Rows from block 6 of a small self-supervised audio encoder (BEST-RQ), named by matrix and row number. Rows with one number belong to one neuron. Each number is 500 + 50 x the weight over its row's rms, rounded and kept within 0 to 999. All counts start at 0. Numbers have three digits each.
After each neuron's rows are labels from the 100 clips, of 14976, where the neuron reaches its highest value: "strongest on" is what is common among them; "peak on" is the class under the peak. Only what is clearly more common there than usual is listed. The data: strings of digits, spoken by a formant synthesiser in many voices. In brackets: how many of the 100.
# fc1: MLP up (model.blocks.6.mlp.fc1.weight, 1536x256), inputs 0-85
# fc2: MLP down (model.blocks.6.mlp.fc2.weight, 256x1536, transposed), outputs 0-85

fc1.300:472450459518550551570499427507466486514569488573537488450519489473464479572563556500485468507547428469451501527551505477515468435489505503455554522515524478493476538509517459414515550467438461445561481453492402449509598561505586610589605457469460581470587481
fc2.300:562483549421430454567486501421481604512481439405520562564506554598420586523393542528450457539479482504485469542556512526462586513485453455535444503501498504537501452473494458425457577387498467506499461526499499550536523543485507564390492527445504536452541467
strongest on: muffled (low-pass) (93); "seven" (56); rumble (32)
peak on: /s/ (67)

fc1.740:552528536492522579551472514530447465487496488539509523445544421471573488475567515470533518508560512477473452503491424509517522521527473456390466485639445484481560554474619522432450518519538499479536514473489555530570498487507498583674509492616488565541514452
fc2.740:500461542482490373471493452518483534544395439475523472559470524520534544509514569489448475539536537554619467537487488460420496481564518519489542540549550487448550534451492490463383429521537458502561503466561514549527421529525541487416501580445533532544430501
strongest on: voice: high voice (94)
peak on: /aɪ/ (39)

fc1.221:509498517434462541520511578430470463557472500521604509412531548501443474536480473568536484427513563477478554471515514432444557510477389452450515495486523414520518515490419472515383425569522521470502561504437496460504534439625537531487546537553492512505442504
fc2.221:575540445507457465408530464611447517523453495450567537567575446532478568445581524622485499542523490522521492454468525475496500417575545472428504561500555507472431513430630488467591483571572550485489484517523613442535534499463543470481621416566492419427501539
strongest on: "four" (67); voice: high voice (67)
peak on: /ɔ/ (50)

fc1.232:573490541520518462539397616549620553449466512391463634512537530503517457448504498406512454532442502386488587466491454525452548503573526521528456509403542458600580419542502561518573492570483465503591490520507526399487562437516531489549551531593550559546433540
fc2.232:478525499539449496369576517414488466434523448468574482481520558593497528452497534516572504510534468507577571490497570526480496447464539548497435508515470525364471498470580450550447504518503542468413543552492485489468505581477586483394456405485485524511483620
strongest on: "three" (80); last digit: three (55); voice: deep voice (51); first digit: three (48)
peak on: /θ/ (71); /f/ (25)

fc1.184:500434496414476527508466421471446434394463433483478402524584519557580584526532529502492557536448511532490501512438412394451513511532437500492479421415630478461563493559540453586379561502464573492518489500465563495512541553444483591438508525491494415541524426
fc2.184:460506560519540448576440502506477547452495486348528551472613483521485465494530431567490491486477563466560539450497544487505510508454501489528592501495416469469537498605418505464540569461550589564504553535455455499614514516417540503469499553540518421530510408
strongest on: "nine" (72); quiet level (69); last digit: nine (41); white noise (38)
peak on: /n/ (70)

fc1.305:559537553488474428438477542500602506473484515462475460520519368503535516544518553485540503543431499499405429526488512463568448516503519480432566477521531505497518510489451570535584525531434539529555491482510531498385480486489433545624475538447536435596500403
fc2.305:500539563555498551494554458553486511567516470507480375525492439532483527584496480535566524523475414464521464478537550562457405452491461422501421515507555567455465499420509420620495548424505380460547507542469514489412560408503498460488513482465516450546508536
strongest on: voice: deep voice (99)
peak on: /ɪ/ (39)

fc1.684:625469551496519555544542533559451491489456479459520457504518527586380543532495469511547455487507523447577547459518493480466442543434520496560470449446587489493530474576546375508439519530537450499461505405422484476521487508495661591550523398461488618587581533
fc2.684:537508445412570483568433458505537516550479495515458545493462475367531534497529581478519479444455435566544401514475420514595478444497576453464492547552555486470504531400505626481491482480580424432474534504525530454437540453494441571511508534504514504509538488
strongest on: "seven" (54); voice: child-like voice (50); number of digits: 5 (40); thin (high-pass) (39)
peak on: /ʌ/ (35); /ə/ (32)

fc1.228:476498472474532478569417559585537491528470500446398544501570464468483481458542535428539563566494580467495501509480485550509481512512574463540551461474501597474515446419498516471567522498475497457463553458494454547476516498550503565477585535476592555483459501
fc2.228:484453593477510412527461480469605525484549448466523565559548469456480543495500487558392423451501596540472473503513416456445517497553486486495512541564506421495637374498515584450527455464490558509550413465453464382447482496540471499475504485552492541440513444
strongest on: "nine" (94); first digit: nine (31); last digit: nine (29)
peak on: /aɪ/ (83)

fc1.637:453532586502511494568536481497452527543519504597469528524515513508517462477547444512529490514542577509498513484563494483531461543480383483427427472518535604562530467561527465415473485499532549414555537469540503538444412581458485538427623500523503515483540541
fc2.637:460477559502443495500394553447415531524571463547434410493478488514549501525443449474497524498496512457526523523503438553604545426592467523505470434515548473527520428414504438555496544562482559486546525574531512594456451534474516453392382410391582565504486506
strongest on: "four" (91); voice: child-like voice (80); first digit: four (42); last digit: four (36)
peak on: /ɔ/ (89)

fc1.568:460484464493491457475539490457499441530512486530438471470474512555513541496509513574547583509458500520399520500501481539511582484515487510392501500497572486498476455518484582496482484565491465399519466481460548411429533402489526484430502341455539611500520555
fc2.568:509544500582599443573508488466601494500550549449452464462572483526586523534592510519515476578575571400495553509465523426509446437448415543488495549524488492515464467509531568413473577460483475441555436563503503514550505526509512495543462447518507434596483389
strongest on: reverberation (79); "two" (70); voice: child-like voice (63); mains hum (30)
peak on: /u/ (29)

fc1.413:467495518477500480523516547456464481517468544524517596450537578431510448556539465466541473505485504435482546485525503563495510561493461426418545473557527502528509462490573449522483452474536593537532422574489509516473462549524382537513475505466526574591491499
fc2.413:533384634544495432487503496457476529508450483492477519436511562511457470486515516491537452434531471503526482545433594460503462493489510627536524505565538518464429550444543498506479583505435554448458490540629516448517487382441515449524460479506517468544539584
strongest on: voice: deep voice (63)
peak on: /n/ (41)

fc1.424:506438445482500495491458511533531455513508473528420516518509544443509481421477475520551502483537501556500472557594503570406325510439512536517492585525578564546614533496472497483449460472478465537515436484460573547557522429482562539475492627538555503454524542
fc2.424:545487540561455543454492474492511543510537514606504560506498588530564594515421563597457569499497524557441446522508455500550453489532564510516457509495477563512418486470471487488523532449470515545467470477450512499477563567515462577623446462558583475412574480
strongest on: "nine" (89); voice: low voice (55); number of digits: 5 (40); first digit: nine (31)
peak on: /n/ (53)

fc1.468:469555520422460508517483487517457463595538443461550490505548465469484500479482584495495475434553513453527517467466475588516521434524535445408460567390484509531497397469521548469477508493507359581483549545406478469530477493512516536387474435499330476441520501
fc2.468:548548455448395530444498542502469535470538513478468493476477531474546477485588448502479585456464488458526539552422494422505471479554525456475576436371480470457438489506446461503505460506591433520533577426498549543615487446592450532507546525451524515578432525
strongest on: quiet level (77); reverberation (68); voice: high voice (64); number of digits: 5 (40)
peak on: /ʌ/ (25)

fc1.329:552519472515526593393563503519519581507549472509495469593576407493411523475469671435570464514541433536536462514490589509557562502527512634521452444498596547522518489552522472491471557632594474503468554536462544579449493476504467528539507501523518474448520536
fc2.329:526498564433455624530487466544478547503480531506502492515432515497450561478524439492333502448414522494447515444458482550518577580522569517554426538420504580623528488591473502491506505492443500484501467471481582538384392500445564458405534438502501513544568456
strongest on: voice: child-like voice (95); quiet level (68)
peak on: /aɪ/ (31)

fc1.654:467414582513548452457520490566507470425422404483464517543494529486486469426544565524500424468457453530579421342616449509498474415516558452550459494520554529626581444437477465484466495467545469499474518523452420459506531554485513458436471540493522571516578506
fc2.654:507518509465573506503507529432586575531506592526499420422504444481499474494456452457512418442573542483583661544387506539476515410553420512463495526515511464505524494545523489547491467505462437499469514464568500531549561512539503491493523508489540494494477450
strongest on: reverberation (77); "eight" (57); thin (high-pass) (43); number of digits: 5 (42)
peak on: /t/ (28)

fc1.572:544541446563486464519532497604591507544509558561570541469478464481507491643508485533575516472447585402440452494510455497537488542475485474556463443464491545572454467518557549540490449512583462398489512447574497456489527466467612503505480464442481500422465488
fc2.572:521563499660510424482517540539467491536541506445382428473403498494501536444485552487486500488595429511504464489519490569466534407453528574506492527518553571443504551480478437493552591577455516505555459496445521485463435527565446447518480493405520524542516521
strongest on: "zero" (87); reverberation (80); voice: child-like voice (59); last digit: zero (46)
peak on: /oʊ/ (77)

fc1.716:516482473504567488512502534507471530549534520506409565519529511458498495485398480531532461468523475549472532464580509509608452495511526486454475550521445590501521463633579573436477456527597530451505491421506519506532515515635560560478554404520466512452451551
fc2.716:432506575565453578552541412466446470431515549487478401443469388523543443540559452554539563541499488486509509475481521575525443555484464479555504455495447502474520483525404482458448487537455456494538489531520517485616379498507481506536432414431535552549472519
strongest on: "three" (58); last digit: three (44); thin (high-pass) (36)
peak on: /t/ (31)

fc1.332:495445540430577560472472585524575485565496428448513399460506477505514450473435481495499449406512555463472533511507559408487379473508483534445508514531612515618545569458504545472478471507534541578530443394539521447475569510540509443537518411465490474517621449
fc2.332:566498522522495526450534510507396531520529515437517523573540496563505539503577531526463484436497523473474456469458485557506516418496459544394575516584434598405389536487592362470372560498471610511453460638510519525580496502460497467530419496536557450453418515
strongest on: voice: deep voice (58); "seven" (56); mains hum (33)
peak on: /s/ (32); /z/ (28)

fc1.50:537522559513493400544543511524487505446558569579428585440447534493448592474476450468539531446522404548524496415555469564583472464616458465550526508545499587513527534519532486453461573504549524514485490452513514619485496547524477503572470350536484598476488569
fc2.50:523550494442508490548499468473467457493494489520514515414418395535606495552529505552485559574493468484451381531486533552583538508580437528493389467500513475456593438451478543494480420512510435542491569579485566543500450470520453568408503507467523479503567549
strongest on: mains hum (98); thin (high-pass) (41)
peak on: silence (97)

fc1.519:573549598446459476527427534539472585490525500539412414560500404447478432490436525460497513443467525501467560447531425548471501422481619428557556495435488510566435519451520563558484475485470502568484488503440453463492487468519478524603565482473512516585420537
fc2.519:474481487580536490478436494478519483485470578482464470557445503524538514475457535540522544430499486532519463400537598540464471512575501461534501495531477531452538540555469527472501556380403503510439449522516422440330507528558465549420592470534573507538467503
strongest on: voice: deep voice (89); "six" (66); number of digits: 5 (40); first digit: six (25)
peak on: /k/ (41)

fc1.248:484477496412446584533546537471463497554448463456547464487552518485541427453512523693531445487455585553474477369493534492531518557473430445553542473433515521588503635492440493504456578456453487478477520522494535515449448465485503505512571522543472453574489558
fc2.248:467489465501442559499561417569506577551533573543519518408553522497431502534455474594452523589491550501491506439557462524545494486506490493511499583438537503511403664516445443519541571533543377458441527515417587532469543568503476429516542424498467599464467567
strongest on: voice: child-like voice (94)
peak on: /aɪ/ (29)

fc1.545:468581474487504588532476419500474554442537381511579431561523546469527482569477497470500532518510461527529563451449441472545490563502431419438420511508472610512470603466520518537521528443523500532526488499452543532535424556447448452440439533434566483601498449
fc2.545:543513539462427538495459484500479489444530545570506452498464451447638514505563531451530479481549452494465474522482544486501471415452532514591455620588550497474483524490413541512495450462479532524570515459517508537564475373478524458439380466462460471460494529
strongest on: muffled (low-pass) (100)
peak on: /f/ (58); /t/ (33)

fc1.322:478497466588521556516376478515469447520571518619446522551505402447451453509539463512466394439508550529431549546448479539437521528536522551556493537455529525587461509470512486586484457524565519463456435520472475528565502490555402608467644582422557458514448501
fc2.322:450464564531576467494514553466443579498516532399556423500487466494544564493537525531560453560546505458461519445518595483579450542494426487387544481543453481384406452570474586544500438468467487551528526556491486506533490454469522443504613453547511514573414474
strongest on: voice: deep voice (86)
peak on: /n/ (65)

fc1.352:449549575428520516524559579497602563542491424513552513460542453483545628449502514612525560450577586496493455532535512491496518463430597484465487522574528510532570463509465492511452363494511526475647428564514585507479523470520553517562489509474463503449556539
fc2.352:530506479565461548485516426438452478512432519551526531504531503471418401504615526430370526624420495449433479553520458503441480490509532479473550443504469498532589559494458460426512501451500559519444585521547429474499552574481529606530502499545580519489456546
strongest on: "seven" (66); voice: high voice (56); first digit: seven (30)
peak on: /n/ (35); /ə/ (33)

fc1.692:518491548421510458543525529461478563497554528505469426531571478536591479446518492501559376486448424536453434437411504420513477476481531528439461499507594516520439453423497487454407555563458454442461521498507522461520540540500483518447556465478533516497468475
fc2.692:485536463558463480640492505556470435488469474524515515541581549519500537503436451513521563447548547432524569497519492540451517521570514559531408496402428559533534521549470555519517533429466493522536479505489460463510416453480454501484408458548507531473450478
strongest on: "three" (56); white noise (49)
peak on: /i/ (34)

fc1.679:535473453507443520531517525362393548576423520477509521495515482467416479485495444479480381497407505617514508566534472571548560425550499545571542575586570587526522427525471487529464506547431502469582472437485520581444506429490443444560470490520453474495428478
fc2.679:502489504525439514481455526564463500439588505455435575512432381516479497538546459583492496524544402490552517482499477507504561486539454510537517455511527439476525415502559553538518536502557520524562515495545486549524681553429569511587547496540465428497502469
strongest on: voice: deep voice (58); clipping (57); rumble (35)
peak on: /u/ (39)

fc1.8:540455502513509543505593603519443477482531433588482527520511537418533414591392444544540518400537553491485654513545566510504557407438517523436497496478512574670530549492527481475483410496553475513555507512484473545559548537621434496491599501486581506574498525
fc2.8:500453520533442532539446438549529532544543532546573376557544477534487563482487515509494493530410569491433578454530526505565521496504485509507521480454513537386544544503500488392447476461469542477496430534552483472460542389479544470430571485535511516538473470
strongest on: mains hum (75); "six" (66); number of digits: 5 (40); first digit: six (27)
peak on: /s/ (84)

fc1.472:531465574518442498515558572530521536501536498540487523480514444482494497516477568445623493455473522494456467433471539448448541463449516516600460530459460432494629509459431488445547471560569549427537512547546542538521539484512605468546500533569489682581532492
fc2.472:484460464506509507456495407526511515578510471512452542574535488466447508524449462548516450505450497489544496514508540520482479384517505530535541438451463554423458563452497397421418537531523519522443527590561530487487410499441525489455395556574604394459452614
strongest on: voice: child-like voice (85); "four" (57)
peak on: /ɔ/ (31)

fc1.455:491515514510543462539505558450478471499537508550538444413591472434543415555573456518487573510494542552529472417531483657571549570504519564499482591528554579539539561458491507546555463633588548494513455478479445488592465550513481542580500411490496486464470549
fc2.455:463485483527531508474525532458512488443510588485467553517464442497601563474549414503536561491535467499386478509461587486439443483553465502556491508549482495486440505472509449441429499486516487521517531512520440562412462463481417400452470472498501472509564471
strongest on: "seven" (86); reverberation (82); voice: high voice (64); number of digits: 5 (58)
peak on: /v/ (45)

fc1.760:522499504448556536584472492512537475534500465588451449481498443468583529474509535498523510553437468413517569560421503553490440510541591552574520470515492470490464442471547509554482517459521504394545560420485478536485471526505483426471546533494567518489603482
fc2.760:500591526543443479499526485626447510421545526514518503441521478527505493451550468522457489463516459502487573587422448473348494620535596542423412426524453537519472494534442506516555405555440510507553532599429394524573562513448543636596536459487451536497427400
strongest on: "seven" (79); quiet level (70); number of digits: 5 (43); first digit: seven (36)
peak on: /ə/ (41); /n/ (35)

fc1.287:471496481541533498587542518537497466482454503526501445502450495518532476545460535444487532493528606463590459528575490502560465581549516544432521444470501479605580531524484462481466486621503502560507570589466505525572540557640506564522598550521551393515498472
fc2.287:510500539427474512477530471544446396478464530461476469444484516562512527479480534520428513481432474520474517503529532512474485499512463458344504430528590513506472597512555499495525500488416475456527576552547463581566516448461527468477418469463513568430626502
strongest on: voice: high voice (72); "eight" (69); first digit: eight (33)
peak on: /eɪ/ (58)

fc1.742:537515493536449420513520589483552563474520455460404493505496446468471471484479526545479470564515481496504542463520539579481509541487527441530528583506537596602550476590515452444470503467312517472541439501432508566485576476456571536441589532510597387573440450
fc2.742:435500501447601564429498441527539508446442495565452515553524436451489452498500483655494489505546499503507481548588481542510529555451478537551462449488524556528509462588577460447560543497461428472470508491467399538572442488534438421486434453523380561435508588
strongest on: reverberation (93); voice: deep voice (78); "six" (57)
peak on: /ɪ/ (34); /k/ (32)

fc1.351:497453421571511494528518538552491457542492607450519480514566429392433467455464543526411489621549525535474534470580485395518515477464545471472503441461577466419524543502513629494489540556505460618487478485639487482425578469539529462522512537530460529475456561
fc2.351:523432592502535413537452434469545525435495471537526658527479559466453664547493510523404487491497409455547524477477506486476502493503420538550455508413462531516458585471480482487486480439401475513477486527476477613562472493555469461561432472458473501527427457
strongest on: voice: child-like voice (91); quiet level (80); "three" (58); "two" (58)
peak on: /ɹ/ (52); /u/ (40)

fc1.288:419474582422468511582419555488531501528493419516489430582537375498457486495456469566542517572536590470471552444495478455513431523507429514467536457460562441511578493447476469537457558492590513509538592462477559503473500517509477518516644485466528479488512613
fc2.288:567467500530527546445484424455458553547490590557513526510453565464343599463402439500432515505456455533467540451462428466492610540520509474593558501455508488528509663481468439493545491468475484467465459544437546398397592567485533529492562425511515466494468518
strongest on: voice: child-like voice (75); mains hum (48); muffled (low-pass) (36)
peak on: /aɪ/ (33)

fc1.715:486488567469511471593522508552587535519478563515485621522492475504567519461488487604607503454500509545474495599530439381504459491503540478527561429433527521471526514530497476518502500486513438392524409495544495516462470469528500551453479464508590594427552497
fc2.715:534460459540494536507487496426451523522496470447525540491550512426472478446477599475472541442523491492445442499552516475461557474523612533473530549590407561438508517487532394383558490516560527509572523495525510551483478443584568428410573477444555620572422513
strongest on: "zero" (80); voice: child-like voice (68); first digit: zero (37); last digit: zero (37)
peak on: /oʊ/ (69)

fc1.168:411516426436532494558397541492507512497535473419486499514531557469523531538517493580489527455563480589497525478457497503513383469525534449601471621493477593520555446427464481477529461513488499551538506455607422524454481523487452511500556512528500562406503581
fc2.168:511568529510515513474478437457585381367499575556484540499500501508452610501523508493517512450469477445505477539461522484433479532531507472539415516544464493535416504554560528502503541352473358531527444485479575508557541509512507456555420578503467429566524457
strongest on: voice: child-like voice (83); thin (high-pass) (30); last digit: seven (26)
peak on: /n/ (33)

fc1.623:550540634509466580548504579417398520573521555500514563483515472394437539552435477506615473481421602594513484524483501500526488515512508505521477555468551471521499450493486479462536442519548546515525533437560563535533453471565460407524485477445435475466420519
fc2.623:494431539529523476428469475599498497543511524504480500446503419445533421506502498519509558413567531447510447465485550506517588494544463441468542552478562516503528478411552439441535539576577474472502495604569563498458570580485580542596507456617567442480505468
strongest on: "eight" (63); last digit: eight (32)
peak on: /eɪ/ (27)

fc1.243:496454486421500432455499541471558528469562512496647569498418479491458456544446521493472481595443501398479494459562506440528424583468517456549422593555504536584551463460482531477500586576558448501470526480572537494550569515480440564465498546471489528457503447
fc2.243:496497525558462493458513450526470480441552489501480500505523531563519555485587494512440520487486460520520460507499525441391421493478513527560512519476457520484463603569483456521554523587405391509518412547469527545559514459528510489462476568465477495430460547
strongest on: voice: high voice (77); "zero" (68); last digit: zero (31); first digit: zero (27)
peak on: /oʊ/ (51); /u/ (33)

fc1.444:461449490421539527468473492503461459347494480515530552408561514555456629480468546446476460440588491505419533562497444493545401596485472578489498520598512500497453522564565582540500535515555537545560539481546621553556446488475538530516552554491490553410472441
fc2.444:580522548567485506489569559555455526426520429495408364403497469544539533491544580446550556521477509496557468500446559524525466478554447583524431550536465430526459540487526430510586526510436484588565477473478505568539486492574460490501402375510449518444452477
strongest on: "four" (56); voice: high voice (52); number of digits: 5 (41)
peak on: /ɹ/ (60)

fc1.138:525507516528470481529457541514454464609571475499514516620555498465554557591493503581493494507407513400507518449580454520456507479495471512506528515486582496530586467582543514480416515502499521561464408471599462564514490486470584615473518558490421491498526444
fc2.138:462510534467600554552514530446478439569476495450453534560463492546511492466516438517532492438553480566512477537480451458517429499555399463543565452584473548427483496537352530464537487448426507539510491455451450458571621473517526433496487473492473440509502525
strongest on: quiet level (81); "eight" (66); last digit: eight (50); number of digits: 1 (47)
peak on: silence (92)

fc1.676:548422463579510543596391585516450474437479422447442474496481435467482565404532531463586450482486509528460502478505455471470490506435581529534512465416489465454494467412546436452443535557501547527581456484515465512538543549425586507520471518542462535516519489
fc2.676:520509501431474492531516440446527517433496523433550504478550461535468489470475463428534424552382542481551474465544551523451511498544522501546496572476456469556536513594438447512527509320540428520355489543548448473495409491537467556470484538459536515526509475
strongest on: "eight" (74); last digit: eight (43); first digit: eight (32)
peak on: /t/ (72)

fc1.57:546498516467514454539471485450505489448592481525468554549512503484471498516574509482521494454543526521430561507540521563562493494491558659438460449466499651480449493488470436474543455493493511500485466468497520492518533398485411477442606506574538560582506480
fc2.57:439474488471540510585497465590496552511501507461534515540445493450538521537514517529623480490490473523422471539408578369560497484597457534546550556494548455507496373486464572566460533447477519494417523465481513589479461346473417509574462532571432445567529465
strongest on: mains hum (87)
peak on: /s/ (34); /θ/ (26)

fc1.754:509512378438542491477517504424502505551486459519453550502452461450565605490418476557491488487471544488553484600478566501502528506459394491433489529453592471631471439527500443499434460520554573415462525508491493454589457509569470469482479456507407443501547453
fc2.754:564602442461519542470565392610553532445538355453586558570442475473424523598483594509438532512525665468527494514453507533512540480538489517518584478523608525496470543528506425560549460504509594473503504518437555544585531485510484569559571471496474510496504468
strongest on: quiet level (62); voice: low voice (62); "five" (61); last digit: five (43)
peak on: /aɪ/ (69)

fc1.508:449481492530513520534505463508470541445553438497491542515528667503493467549563530486527495506587549480562561519467518507493505475439422453454431430533535569467470513442510435525523458508617541589525460464488523607509391509438472574461512482594565504581531447
fc2.508:539445536522459510552447501482518513516445528613470501455500423442580447495531441425484528468521506471526470545545566516545431444579475470557485535509551529447512430439492523479495471511418611499500544553612484485530372469457460423442385567375481505499546531
strongest on: "four" (71); quiet level (69); voice: child-like voice (50); first digit: four (30)
peak on: /ɔ/ (70)

fc1.64:438513503468511462632558474391497457442521478574527490510371542435512473554518536460502544542454492562513586572435512441517495539490500548486511523563637546473510494499526500490468460478613504441471518567502482492497463478538444586539605499494526528471563437
fc2.64:555498537474498469578464473487483511596550598552446534515546412510416460489415391486495399506508523412594468465515506439482486425441596489489522481428445484555456511525433532551555526471500546509398498508605508605551456455401519592535551439514454552471425513
strongest on: "zero" (54); number of digits: 5 (45); clipping (25)
peak on: /oʊ/ (25)

fc1.199:403433476435618527433494533508491510561438474488422547485518510481511400457444458574542458547570565520524506468504468493559567534437506526521485519462580539557624552529559391478469479464563472486485469448527491584520486493557437518551544531495502470554442542
fc2.199:495483529613429514499530466396500491432537505567486429488429504467464599477516420484489408443457489492562479498465506481542523487518538505539493410439442488479518520488438555455517503503400497477548570527421465510590420476523414491553422426515571584475536491
strongest on: "zero" (59); last digit: zero (29)
peak on: /z/ (45); /s/ (25)

fc1.766:577508466473538529521471484538502495536495387490570464442485448466527599502504564515465485516504484487544516471543588441499524485519608435469426582570526527565520423576462509508536530535619521543514472486541553508458511472477511576533543458473488573588537533
fc2.766:537510464513557519445490479575523449572499525560516609471481514503450515464481504500485522479482414489530527577435477576543537493479424559498467473484439519452499561491448460465444558494501465430483495562477513567563366506453592471524489533552583474350531546
strongest on: voice: child-like voice (73); "five" (56)
peak on: /aɪ/ (48); /ʌ/ (26)

fc1.269:542467542484516402471402554500513506527594516475378480572512445491532473456459511514496538506456510477509565416542493602486513470586501520435471518505549490550568481539505484489585491469359516485433514387503509516550510523569471516468509512431509476532421425
fc2.269:506423567468548558445485461425591450490527545441500607542566539473466508505554529527526496527500564437567448391520540492467451512517401424482487526581400527409551478566436479466478512459570511527602352541557383545487530487497483475420464460505464470547478578
strongest on: quiet level (67); mains hum (43)
peak on: /ɪ/ (37)

fc1.161:473500389499527452495501432539496521515539508603542608497515578471531472480557510435582565479527514499566520466472492554410591450527462515514591558405442522467544357495507485523437439543446531525492441475556472559523477525528482511586550489422493523553428473
fc2.161:518565487534543499453455563446556469518513487456497486438480532549486630480463439461458467567572541493538522421493492398408455594507489467449596419604550507518487533578463381451507445517560425627478576516488490510560532508483453447463491455393517500536422584
strongest on: "four" (77); last digit: four (32); first digit: four (29)
peak on: /ɔ/ (52)

fc1.160:500462536438531567458525521544474593446504501484487514471601522400527576403531442599562545461502535464486448539488506514426457473432480462597443457625563583520452489470475518496477449511493436516542543471512516506415525563467492447566495546520531502404529443
fc2.160:570508531591526490473479396524450565551450527523508513433512523502505559436487491462427490554485561474574538586473451426409549524514504604425395435447513458461464503463515554521438382500466463474509558519536497546506432609503481575489456504522605468529479469
strongest on: voice: high voice (89); quiet level (71)
peak on: /n/ (27)

fc1.398:452546566494562599559572466430562594482559422497425457465509517545565483554494584481532462444490546547485465643551551526562393542468480501484457447433576473508423540482456528552581554526500475451543530466528514513527566461535617478469485539512614454443593508
fc2.398:511474511464491525506493448497577464436420470485523597504497467448592489500517560388435549498428484476450514490450490424520495443425599561528485472466538530503488413459478558513531504550445554587545519512500448572498456475573476443469398576514355495486442478
strongest on: "three" (55); last digit: three (29)
peak on: /ɹ/ (41)

fc1.439:527499498522473531490508506540585569516527447553542530490584424497471486496524585558585449442457483419498537571563493557403515467456636465404457541534543459545474486568505460556539459532518471519475519409484554453462400470487455460565531551528353546508510497
fc2.439:505507508446432394474533467482451539479526515495464488552479529447460537450533427537531553568454512670506423437495485398370456496617523526507487485589486509510526498420435451515543529449434575473529601449518475572566478489455549615424468450510689517450534443
strongest on: quiet level (80); voice: low voice (60); muffled (low-pass) (30); last digit: nine (26)
peak on: /aɪ/ (57)

fc1.108:512429510416535535544563503538433470503414384496531446504542503524475550596495526453541498480609616494529578622554512560513460586471625467458505523515517434560576532480500568498438567541572523502370532446463523556426521429553484504507532554538454458477526478
fc2.108:441497506499562447461505501549426440511527587465471513509487468428474466453485644494551398494438413500528474439519592427465546508408472441457521459437483426443438511373559434471484550485396464422490527461508457560457519488509526545481499470529596472556514376
strongest on: muffled (low-pass) (57); voice: deep voice (55); "nine" (54); number of digits: 5 (46)
peak on: /aɪ/ (72)